config = dict(
    embed_dim=384,
    encoder_arch='perceiver',
    encoder_qk_norm=False,
    encoder_parallel_block=False,
    encoder_inner_norm=False,
    encoder_patch_size=[4, 4],
    encoder_width=128,
    text_encoder_norm='layernorm',
    residual_init='none',
    eps=1e-08,
    precondition_frequency=25,
    one_sided=False,
    adamw_lr_other_params=0.002,
    grad_clip=3.0,
    final_lr_fraction=0.1,
)
Rows from block 3 of the audio encoder of a small contrastive audio-text model, named by matrix and row number. Rows with one number belong to one neuron. Each number is 128 + 24 x the weight over its row's rms, rounded and kept within 0 to 255. All counts start at 0. Numbers have three digits each.
After each neuron's rows are labels from the 100 clips, of 14848, where the neuron reaches its largest size: "responds to" is what is common among them. Only what is clearly more common there than usual is listed. The data: struck, bounced, scraped and rolled objects made by modal synthesis.
# gate: MLP gate (encoder.blocks.3.mlp.gate.weight, 256x128), inputs 96-127
# fc1: MLP up (encoder.blocks.3.mlp.fc1.weight, 256x128), inputs 96-127
# fc2: MLP down (encoder.blocks.3.mlp.fc2.weight, 128x256, transposed), outputs 96-127

gate.249:142083116106117133147119144147154133124093149181075144151084138117149156117105177127110131108141
fc1.249:124136111156103148109142129172108145122104154106150165154127100144106117200117178112143113108185
fc2.249:127105136148143145127137127148156117131084159110080115173135168133094115136125128146123153114115
responds to: quiet level; striker: soft; large

gate.206:112102125142098179085176077126112189171179123127175130154141183122130149145100119154117137118102
fc1.206:132092131119118119131175178132138128114141126148155164135118157127113157164115120122132085102083
fc2.206:135137101096124121074153190089063099124140156128129138126136115130121137118133118121109104119128
responds to: glass-like damping; scraping

gate.243:177123109146118111133098132103127145198112140084125136129154118147122119128172121105138145140103
fc1.243:138188107139177130068120068105111153147137096139127140150093136143139180115123113132139119118137
fc2.243:166116101099150106122126120105102139131110143138159113169149118136132154111147112098126108096124
responds to: striker: soft; bar; pink noise

gate.228:142127093113127150165136122135201095160134104111124086133148176115113121102089114135123121116155
fc1.228:119096114112144133114128091152137138161158114130137104177139159143155149090117106073138088074128
fc2.228:120159111127112135145123095124130146107150164119098127187120105145125142115128124095120116123163
responds to: thin (high-pass); one hit

gate.231:124152122136105120112127152135112078137130082136123135128093113149123145136131159147151112135160
fc1.231:147096115120118110106158126138160144173153074117179135120142114145119099139127134127126155113136
fc2.231:109116088117093144176143114177087125174135097093174173154115109122135114092101082123155133115121
responds to: rubber-like damping; repeated hits

gate.81:120093149120114152132110139108137136160106147137107138128086105083149149171121144164145135104100
fc1.81:113164081123119120116187076109142088160099112132120114128101132153140124078149126133107104119147
fc2.81:146117106150117133152113108125116153199114087126167129135101123177138159126132126113130138122135
responds to: glass-like damping; steel-like damping

gate.87:121109175133082153096130109121116105105117119111196154124115106152136097135158147159176157130145
fc1.87:159158167116151111130099101123091164109143127094158163126133144130120131104092096151170133133123
fc2.87:100100148097127107133142108109109122120106108082125099116127142163141129105142119129091143122156
responds to: striker: soft; clamped rod

gate.27:108098133146137120136143186097153111114125164127156107148157151111135146160190119134139154129105
fc1.27:129132126115126113105119112117160127097185188142129145129165122125142100130140154110143175142091
fc2.27:122099082065143100144127144128082135118133134104121106132136154106115086159094144147130150122120
responds to: thin (high-pass); white noise; pink noise

gate.50:137164159099130115131092143107125158132070131128095118106164149123139123140155142123116134147102
fc1.50:160125103102101092151119137164114135133142116147154107158098132080145097127147140124132150197162
fc2.50:146194159106152121130121130134164159117129167141129126123167164155117117160113096125088103163130
responds to: one hit; rubber-like damping

gate.215:152104107115139123079105144064105126119104125127149154116105086132104114111145124147091120136121
fc1.215:119107085121134158149105116121104148083136099151174097090127107118124126136114117149078141102144
fc2.215:134125137158107131106075121134110141158108123092104126124158097135116124120140136105095100136153
responds to: bouncing; closed tube

gate.31:147143102099119121138120123111139108113167134147163144104122105121113113145146136146146132072095
fc1.31:129141134125111134117092145119159081106140150145161125085147111085074133141169143147139179135145
fc2.31:164103145063088094126148122159121137097143123121120143111158121188137139109108131107140118088119
responds to: quiet level; scraping; clipping; text has "clipped"

gate.202:146113106148143109171106119099126118144106140162113142135157122119127125098116096126118103146155
fc1.202:082102116123125118119107133103104150136147165107098145153129115137102097156106125146127104157136
fc2.202:136124119122138132148127124104131151124127128167086171183160112105094140118105109156101109119153
responds to: reverberation; text has "room"; text has "reverberant"; membrane

gate.117:094127093105093106138092121125166143153135158131145179105117072120157094122137112190157118118122
fc1.117:142160111111138149153130109141137117132119143148122128156113101169121111177128144176143098154137
fc2.117:140135152141175134137117081115138128106139117136131115103132123110139157108121084119194145190111
responds to: large; string; rubber-like damping

gate.195:148145104131139105157144128144111120131150141095147125104161091173128132173095122064152112163131
fc1.195:174080126163121123086154150132093110160168088106131130160149110147148082154131137137124112116192
fc2.195:173136102143147093103099114136118091120123159119087158162142099157099129165176113150131124136143
responds to: glass-like damping; text has "noise"

gate.224:144115135114134133122101129129137080159155114126123129119153126160101103156120089125111143169125
fc1.224:116187120096135101133135161106113078105141144145105118148110119093126105155128095118137136126142
fc2.224:124135142117162107135117110171136135130105138104113179115105146100151106103160151093102096150143
responds to: one hit; reverberation; text has "reverberant"

gate.130:133137145102179129142138161100129162133067128130109101094137118112114132146136154147138128092100
fc1.130:175097154091122127162106157158146163112116101180136108110122079141141154120087126127135164126104
fc2.130:141157147153096105132124154138139146173116131071126102102132137135138122135116112161119146139103
responds to: rubber-like damping; one hit

gate.172:171121142120163124137141095121151099157110112120125144131176105168104146119111165086091082100106
fc1.172:128154078108141149122099111127121087143105114122133177144169128090111164158139121099135119098128
fc2.172:118169123121162104128081125157148135143145179146125157168157166141114155149122133155124136132112
responds to: large; bar

gate.30:125103119140097071157140112170119137144114130132132114130144135129119081074164123146091116101111
fc1.30:131121131128094125152161115141109082127164165159132116096133120168116156121123131093129129114133
fc2.30:115129134154130112113103134161142112158094121135165108153139129147148147065139141093103159084148
responds to: reverberation; text has "reverberant"; text has "room"; rubber-like damping

gate.71:110149161147155145151143113136108103121125134088086096068160177162107132151118136115089116129119
fc1.71:113108102122116127139112141138149093132151170108136163083163124104099151136122104111096115140085
fc2.71:131125119137126118163119095183099106145134126083096141131117119116066147148136067129119100152136
responds to: large; striker: soft; bar

gate.137:110211160082093108112133142120111142119117098139115090116126141164159104092150124167164108152116
fc1.137:172069125108140133154128094113132143108116105135131138132160151152104138186118136116158112140110
fc2.137:157162128140114141131149146136148150120088111117129084154108117092104055105153126114104093122103
responds to: clamped rod; medium

gate.64:129190137095142119144151154101094122140124108138128149092137153069134104128147141121107109152117
fc1.64:121181083100126084153109162145091127104126151129125136099119136070087110125173140108114130143131
fc2.64:123132099146125108152132158180170137149120092122105147156134171099116133160175140090156137185111
responds to: rubber-like damping; pink noise

gate.220:094168145153098142123091144103129149151115122114104137087153117110152148159148087109082138160139
fc1.220:156098117148139120138119111149059119173116134102135101123108125158109086138098158108151124118141
fc2.220:123114137141143149138110105189105146120153148097134088121088115167132127115118108152149131107087
responds to: quiet level; white noise; action: one hit

gate.222:088146138129113124139106082113148103103115116105129117129160119137132137128147111136103165174172
fc1.222:113163130115117116165083113162126121125121112143113109083143067125145176138089102094113108105145
fc2.222:135131143112103109126124129103125118124101103148151121122129087147084148132090152121164134136155
responds to: quiet level; rolling; wood-like damping

gate.42:096141156106111100132092156090116159132104162173124159086109093123127152143123146107119119129170
fc1.42:108147140100117142110094080182123129076147134160120129110140090112148139101145127076127111168115
fc2.42:156151190100134133173100120128141144138144128157083094097118134150113105167114132104137124091143
responds to: quiet level; hard striker

gate.40:123147081122145147119127137128136110107155094142135114165108116146142134110137082133135116128155
fc1.40:142104096104125110150115109186143131133153106138102129120146100098123064127154115155159129115103
fc2.40:119156167099139119178155133069148159117121150115139158162161148080181166120131129140093104111105
responds to: striker: soft; wood-like damping

gate.175:136111132169150105140139140078185127115131119172120133137143160183123093102151086107114122157079
fc1.175:095135140100090125119153129131121115119104113102157148145133109093138156154187155081114122172123
fc2.175:148122117146159135138152168115144120129147128144156116102105190173132145121146156163147078118096
responds to: large; membrane

gate.9:135105098089161095129118125081112093083163158124147166098163146102124131147122135128148194137117
fc1.9:156122103098151116137088162099120143110122134129115165141133185079122133166135159107181114132132
fc2.9:140151141086149147135141154095125135075167118111120124130148119101105076167112098155116139120142
responds to: bouncing; pink noise; thin (high-pass)

gate.168:165109146110127161137096101185142150108059082124111128167160146110146135108133130106185129136109
fc1.168:132183141134142156101129088146138123151104144125086132150150118118143121160133146102173119134084
fc2.168:112118151083085124108160103154159144147145122125096117137129134165076146107148130139123130130100
responds to: muffled (low-pass)

gate.32:139162163136154074168128123170113154133120111118088120182161103145160121170090137102143105117108
fc1.32:139163105126096137096119100101122145115113094121095134139159092141085119132142138093144141161095
fc2.32:147093131129109090120125081107131108167157085136104133122125158117150172139122109135110127102075
responds to: muffled (low-pass); string

gate.51:120121117112139133148159156145149147145113141151151123136134089092135147130166115107141122100151
fc1.51:102121129104069169098149105133141154168110126146127104131149118102112095127133111049145158103099
fc2.51:120112130113141116166171150097164143124079122109115143133084107111117105136092100160111107105145
responds to: striker: soft; one hit

gate.127:138127121145110126076125108108153146135106116118158063124102131128132120102130143109172117143138
fc1.127:128127104122090112169136108144091145121089121134106137137120111130127131190145135138104132118097
fc2.127:118100118159099089189174156126121104113141118117135063119117124098127087132108147130082127111135
responds to: striker: soft; rolling

gate.119:151171104118164106083122156152168084084151126153118126088121102097137149161144141125123078152160
fc1.119:131136134164116115121117182160140125128130112092128108140109136117165161072110079188133108136085
fc2.119:095151105130122128104138161124129139126124085106139139129100103073156164090114129150112156112077
responds to: quiet level; ceramic-like damping; shape: bar

gate.226:115115089123124165128096188109131155133146106114122117084115155119166115176135131175146115124132
fc1.226:132144101137150156071140146117133137110109103146084169172150129168121107131132112167083110102163
fc2.226:147187123159136115074104114117141178124109135146119152147159188124142107133154110131101118141123
responds to: thin (high-pass); one hit

gate.91:165120165110150082114140134142126143127151149105174097109111093154145156135158147110102139150135
fc1.91:145088128099137140132104143135155147119167134094142145098130104142135123154120136124060122102148
fc2.91:128142118094156149129119112142110123152128134158170154117178142129145146122161142089171151128101
responds to: glass-like damping; string

gate.203:114112113119120147116157132141134149137152137081208120132142108152171170140107130183139120114134
fc1.203:112159162127124130138140110114077128114119155155110131131117108076099100144149055153151125111116
fc2.203:144132138138172124149148128156134137097135098143132173171119104116132098128115150128091129156118
responds to: rubber-like damping; scraping

gate.138:094123133155135141113118135112121120079110130127163092097137117123134159149139156175124101143111
fc1.138:114133148103127103075176147091123113120120155141138170115156148134187156082130147124097121123145
fc2.138:103173122107145080119108081141123139110105147125121156138131085155122120119144141130114119133116
responds to: thin (high-pass); white noise

gate.116:119149137174148114149141109102161098140110125153130153113138124149132144120147104111129130102083
fc1.116:127156139095114136134090139119138161148102137151145142102144108084130128149152123111119186126123
fc2.116:157092135099125083134111126136157094157122086127124149128107093137143123100105141159117128164135
responds to: striker: soft; one hit

gate.177:142106109119132111178104147124058110140159140152144126114124152111121154162117094124145138123125
fc1.177:129139092123112143150126125141104126120138154148145097150118127100131163146126108129145137191087
fc2.177:167134160154160118110124130138127101116139126108083134131147111112110078081139136124117113144104
responds to: glass-like damping

gate.136:138147138121121100105130109123108133116106115134151152129132086096137167112124101133149149137147
fc1.136:130151118099108151119127131133127167164118145150128124114132085134087133139121151112114122106110
fc2.136:122115161158114158131142152120128169144099146171131080152088121130114157157148133130123130141106
responds to: thin (high-pass); clamped rod

gate.43:101162125139128120093105091099115125190107106156115140128155147143136152141149103102145074108107
fc1.43:056147135136117136119090143131150134072141120154096097140131129136122107120152118133104125112145
fc2.43:156136155134117139173125169075107160156169124087148137175113116115152134154110137124126107130141
responds to: clamped rod